A small self-supervised image encoder, trained from scratch.
Model: 5.45M parameters, 32-pixel images, arch convnext_v2, activation quick_gelu, moe soft, patch size [2, 2], depths [2, 5, 5], widths [48, 96, 192].
Training: adamw at rate 0.0015, 7900 steps.
Rows from block 3 of a small self-supervised image encoder, named by matrix and row number. Rows with one number within an expert belong to one neuron, the router's apart. Each number is 128 + 24 x the weight over its row's rms, rounded and kept within 0 to 255. All counts start at 0. Numbers have three digits each.
Before each expert's rows are labels from the 100 images, of 14848, where the router gives the expert most weight on average: "lies over" is the class under the peak; "responds to" is what is common among them. Only what is clearly more common there than usual is listed. The data: simulated stained blood smears. In brackets: how many of the 100.
# router: slot weights (model.blocks.3.mlp.router.weight, 16x96), inputs 0-95
# up: expert up (model.blocks.3.mlp.up, 8x192x96), inputs 0-95
# down: expert down (model.blocks.3.mlp.down, 8x96x192, transposed), outputs 0-95

# expert 0
lies over: large cell (65); nucleus (35)
responds to: kidney-shaped nucleus (92)
router.0:121131096143158128127091152137141141143125142169136125148156169154153150113149151128109163151132114117186155116141146121131145131149081151125084136171101079109155107096131102157121141105165136139097139156116141133138129115074146153089115126116082125122131124118139091132176147117178163111
router.1:107112131126130130153042146135145125173127133150117130136139114120134117142179137162106153156084126090126112137198126124151150134126118068132093110148115119162142107099125111169114136122156147124143145165090119138150145113104137121119131122135077104135135110099144090138162165121148144135
up.0:151107085106089122173127184155141131104156080117102116106132105147131074165120143149122153126121154116139107111144123124104130095095141175118131122146165163118096141094103116144100115161080121107147153104117123139081096172137116127152136123169127130135102148136115132141155119146126133086
down.0:150134133145133122138108125163138122125136162127080077148087168123114140123102104100148145122139090139163141135122132088119127123140158109124107110130146106121131089151153102149146186129209129129112134123136108161098125076129140091155130150137119111103166110132109157158117156156117081150
up.1:131152122135078111101096137121125088099145148133141080141087134134090128140121118133147114145153152171128138169166120115124091080118115088141142123123117136194143161146126126118123159110143098150180164157134116087141119133129093134116121181152132110133145099136098104159119155145123125161
down.1:109107135109111128129141163143121118172107098115139115122128143147118123112135151149103167131136140135170106118117093156130182141139096156126115112112113119133151160074107139124115097122113101088167169182153162070139176170114128122082168140120141120113132137142104122105125141109152172124
up.2:191133146107115108172107107121147133166170135122127114145117087137162168108146146145166116131095140111168148123129128148190103104153186158136139111109098150117097130134128136127120119106105126091102108119132146141149089103158132118167139100155129095163092099123134143141145109144155152119
down.2:114101104129135091123154135119111179155158139126100081153139125088135114117140120169144114135155128149118108129109139106162109142104167106112111089137129163105103112127154114125104119142182134147160111079156135147118107105170123089156146125127140095147145150158079164132120116190131139111
up.3:183130157155121121105113112092147139138123133137136129150108079153118137102171145155160097123124097103184156103145122126173133124123164115162188113144107087131118120141119138130140178122127091085172121118137122100133136109124167150123130133122125138186120106114164160143117149150132150109
down.3:102065138127156105137100165103110149151127157140110132169178119126121125132145129151160129119159117179084136136092156150141127143121158136108134091085102115111127115148184093157100122155149146097122121125132123141165144135150104135173131121130116116158145125153082121098137147174141159119
up.4:130112112110121107131090072125159137132146078102106168159118102144134179143149148128150097177078144117122137117115111118138127134123157159114126119137126141127114180105128096141128101161103110117106147085103109158118141107102138118160093114143135125149105121152118106166188128113115147076
down.4:146148129122117146138138134127104152105160142134106102166128155108100118094105076160146135125172123150133133169109131112145112127152156093146101075098139144144109102138129098143130112153159131135103134091120113182131136089161146138101133176163168100129143134137085168115148118180126104120
up.5:109091154099152088097097171143119112136133091121126114148137141171113118118129132137114123162179140118148135119131076078129140164105140146127122107095137105127159135136123160130186111153137114085148120105136132141112117128107159155088152126129141087108075110129132110135152094142066146134
down.5:096127145096118125104088081156099127159173161112130141134155176098110129103162114133137145152133100141122106136116113136138164136109112132115109101164115164163125127162118131151091108140139129125109157098121112137102143108145098133149101156143131122111139145155096182180142134165133058136

# expert 5
lies over: nucleus (100)
responds to: kidney-shaped nucleus (99)
router.10:124115103128145139114081124108144165111143147159112134129120109127155137108155162084125157103092133136113152143144159135153142154150130081146148105169099136156142108145187105140152114053155115111164135165120131161133123126085123127121146120143068115149127126109152122126125177115160122118
router.11:129119114126095159118140149097135126116109163121124088100132118131156133128169117134110179096122129120111133128174150132134129134122118054181142099142118127125123109104148102124125114082189152122168146136087140130111157088113128138121137091151084124129119116091089148120107155076118133105
up.0:161173115111170080117167155120089144131085120139166133126179124065131113131134117091159123142181119104135134138125133134105133125142163147115105092142137100132128104101134121155108098128099131133153123142125111149117148113112151129054125136123161134096117142127136141138070138092131138108
down.0:122123144160105128092113141124153119145162135127148067169132166125160130136089133114115133106117153151145096139145101124147143114147124131109165141142141136162159167114149126102150122136135166158060152154158112131130089102109129161103113129110102145117123134108135175060142098142124118087
up.1:096110116129075139136097155158126136132124106162153110124116156148128182162108114101165150124157094143105162167130112066142125105112151123115132169121133124067141101106114124106115137160123122142133139143118135156086132175117172129118118126108137119139120106131118103185073123133128152112
down.1:140107118158128087102143126142180117157114143127149163120159138130137174129113156168104138112151123134147126102170118120148168148145141115114144105107181157110165092132093132176120143104124134123072131149167124065148124122140143120129123073143161157167120148138142152145133117123106132133
up.2:127139117137140151152116163122112121119142138157112108132129125141113134108090156142092145130130199146103136118134143116112124094129088093148120118105113122131107106098131157127082142148147126116155140094167152107106118174148120184136098121172099070115074123121109106101154156118168098142
down.2:151113086173125139167109085149126115131140110150146151125123100115113123125118114183154112168159104130122171141120098108162096135126146143102129157135117127116105104169092107168079124142124134169188111119101107119145128117093149131154119131102157090108121168113112085137110117115118096125
up.3:115117149140110157172137087113117138116093145096139133119143153102129121130137098160144143156149126152124150074147165149147097157092107079116144134154118106115162128141155171103127161118127120092110101130155112102101157140113152148150075117098153159114147100109126172080113119164142133144
down.3:118100099112129130142085133125116140111166121119147134156156080147109124150112132122098120098131152088105110085135170149144093133104161114157142080092140128131082100117162156112146077156087110104161121102080142117112123106140141148130155146115086108161101117136132119134125136111106159094
up.4:118178155124106109156119128110154157105120174039115128115121174086115119100130111138118139134123106148128083105117164092142108161115115090137097110117110109153110113143119119095124124093104148149132140138126104145188120151126103134107144131130118148112142112134185133119164129131132128172
down.4:126091098126117120133094100119106107137092074111134163112142132144146099160159133111160142132144107097104128153141151112107120105102101137116135166066106144120091084145137172130120145127147098125159179095094103146103190129118130165150090132144119125124131112111121106150138134107149113097
up.5:127148091126152147116143107124104123156122096156104113151150119089176113130095142103115126115138134110141120110134164152163125116173107133128158166144150144115119107109113101141092108151148104171079100132145155120126141111113120097105105137116118065116071140123105197143113128091123101126
down.5:118176141165140113079086114143120109108174149152127107136159130119110142125125138155126137158117119107133144145138118077123107130131142143098133122161131099118102097184129153096134112098100180152097096123134115140129097099129100157142124139125152116098094140152175135153158067134156130100

# expert 2
lies over: small cell (100)
responds to: crowded (100); no large cell (84); spiky cells (55)
router.4:133114152106125109131107140139141178115171144113151124118130167095168135166092122083118135137098141125137149119114169115118088133118144096140107130100113128124047108160125135141120100170099104132109117124152148146152129104141124110155131096175133193134123105107156157114117122148149092134
router.5:120144103131144143130111124178146139148171095147088138131111144114115128207093095089103129119140121055115144136150127123128140139106122154173089143134124148117105098100122132126153082138098143138125113154176129158122120096128121117111139110115115148129084119137141185120164135119135098127
up.0:124101146116128111140135182115155141189128124166119090124111111137118084126160090123167114177139142133102094128141142105111117137123131098110152138139142126148163142156105127093130160130105139129124134170157135162162136179152145150123168131122050127140084135124146102116150140114150111115
down.0:144097152090107136125135084110139154130098120169150176106135166113135105140134132163172163124096134087082115118102130115127123104119120118149145118140109127127109128147155152171173114146136151142145144124170134120153118107144155144099093099141097167149097105150092096074131116101124117095
up.1:095146111163119137143102119103128075089126107153153176134162099151135148160109133149151109172127169127164128151146132145119123089158117132113091137080126135129119132139127071151131114123123140132139168157093106124109079076105118113109111164129129115101134129117131170121103163132113164113
down.1:106133178066133163123129144144141122125100104115141146108114121126141118135089147118180144131120129105157119103126117139149139125118107144116134160132142156111091151160152167111141129135155117111131128128091141177138114137144105138132100119138131200155164101141144105062192146155105107127
up.2:162086119105138107119170172122149120164138155118129100163095145130143129119113139108144103138168137115161134089091139125126131126135098115083137120108113135073146126145117134176146142153074083123139107106115151104118143155175162103099127149163151119132173103127125127146077131152144117118
down.2:153137141137124126145092157158131114149162106073133094099125122137164093138157150105110133136101078169146161125191139110098067102112105106126145139109143094139141173112137170120124117146158136141089124133115124104140138105107107151152130140149111149121153108136160140106153138155135080138
up.3:123108111170149179118083120082108160098134117118112100109128137109135122135129136135138144114142147153118159095144117147099118107124150103140127047164104109150132105158179152146128108116136149104125136137113141136123145129111159104109103102164084135106146167109148149075097148158159112111
down.3:100123119126157104164141124123133076093132131153102102142111073108087096097097101115101158088131132127174135134117132159140153121132121168112121119106156107134136131190143129112112135157118138113130136108107148112125140122104152074166181131161097113093136123120108152117085131146169112124
up.4:108118116124139142119162083141148133099131154148125107112120125142119140136109164148121133147180185105200132121107093109121160127123149134129129100123133127128164146106119145135157145147169115130110129124139107121060117098130105093121124181122111090108186165102146141154111104112099136158
down.4:114150145149106124105125107158172119114118100113174157129143164090157093103142110152148111152103186129113121104153135114140150105128128135121131139151101144107132192135132169147146118117088101106134142095117122110148121090174144060111087098156123122124117131147146114129123134141096161099
up.5:104163115126125126122087102123138098118106156115141133134140120139127128105154167153136147112115161124155093137145127095157155090154142117124107096150137130187141113137160088130142140101171112122145187152052107149108141119099126145112117137163106108137155156145128093148157152115136176108
down.5:101161147116111145156150145124119123088121086107150143095119115145111089144152147167137106149136130126119090100155146133136072121138111149136175151135125135159119147148146163131142117197093080107134147096095168134140160164083130117120174143125093159106123132145138120107121128124145160135

# expert 4
lies over: small cell (61)
responds to: crowded (100); no large cell (47)
router.8:164115147126106132107121132138116117129140149117181124093085121142137133150108079112144128155094147138125149175125148124081106074083134117127130135094079120161110094132129106069126141148136092103115099131153156136113120118116132148110101125132153156132072145144119094097131088153118157113
router.9:145126143126120108111149129152114140143166139119154167111143147125115160174064100160146144177138124128126138131148149146168091115084131132113149173148105152160152121131126128100109099130169124138152116154126165160184134185153106156155120153169141157125122139119136102113150091139135134116
up.0:104136147148083136130115133101096121145150163079141135148161092147146137156073120107095091179139122143111145141142117196128119071159127120153088136149164106119098146112115129128117157117130127095178138129119147145133150130156133090142116122153127130124118131170138097140140117137110173103
down.0:095153144124113160172135139121154126133158126144124088138155152119119118122099103124123081091155130117150142115080113136176144109098131123098107120092098129084148103142129084147140171103126134079152159121111158180124107079125171132141126147159125157152107149122086110117148111148141126125
up.1:167077135081119123123167125119163130111139080100152144115156146054130082096102076106141158156132154130131107136099165146113096164103100141109129107112131123152114132111178138123120139110109136125176142114156157112112090155139114126108110143135152128134144142140162130127133118111152102116
down.1:161122089150091152112125117119127104137161136138121141089150144142154108056120122114100102113117151129120139157154117110118126095107131099159110154143118103151139164082118125077124151069129149127089155114133104129112077176156106133120119099148122138161164121166139122123128149092128107115
up.2:137118093083122125096150169128129103074126091088158144071157137097107100148114141114117121174152160119147108093122120110124135106146120135089133113131138141147146106133173149153119134136150097134131128106127134139109159125079110072114135141101156143119188112114149162130099128101135147149
down.2:077136106138149148132111128110127153122124150140140151091108095116161092102151117131138100098135184131175125159134136117172139094130165113170150151146074140143111170097111132110129134117128151093085125113127133125122102129152130099118097067142131128154110096174135135108143150107095142109
up.3:126107121082183106133137216146137103147136089148110161094192108069153121134128156116155135149114159126125069124089132124130128134117124144152139118080133112148138136116126134137139112127155105104139136123138151137073113089119128121120114130110134162094138148123156135122128124108156127132
down.3:079090152130180124117110153168098131146130162162119137082102107138133128127147141122099099077118160088141090189131141118128129128152125149124137164117095114153109175130160162089105108112130107137072156106114128121159099138157124121132152112137119147144125092117123129084131120124120118135
up.4:122105144134142121084080151117136125110144147139167096129151116147078133139140119126118143156144144108124145136105094140153148073131120099143095150137148097154118115096098102114119116108133101134123142108122084110123112121109122131109172147118116109123105157175148083160121122199082158080
down.4:100115160128164132152134138088163139134137097147111140177101120143148144119144101168143108141117118117101151122106147163121145142149124151165109115085126102135152090159146129140092084114109112103162144137106139188122158079142115141147128090142085159096114136146104109127147086164139140152
up.5:153100138145146167163089095106117128100150136169170098132124125139123158120138126126151143107144109125172164114108153116152151119084145083165145147157140129112109149137140063141131136136081116128143144160128158117162091130134153149140089127106128122141085117104136180164142118156103110126
down.5:146143119102097119160127142111103134164131140103160136132153073119121132140092096106095126146145161126118134128114162139140126121109146106110121129113134165180113201125132173081131079159160108140118129131113153110158102093124115130105135079123130134127109160116148118112129147088125160073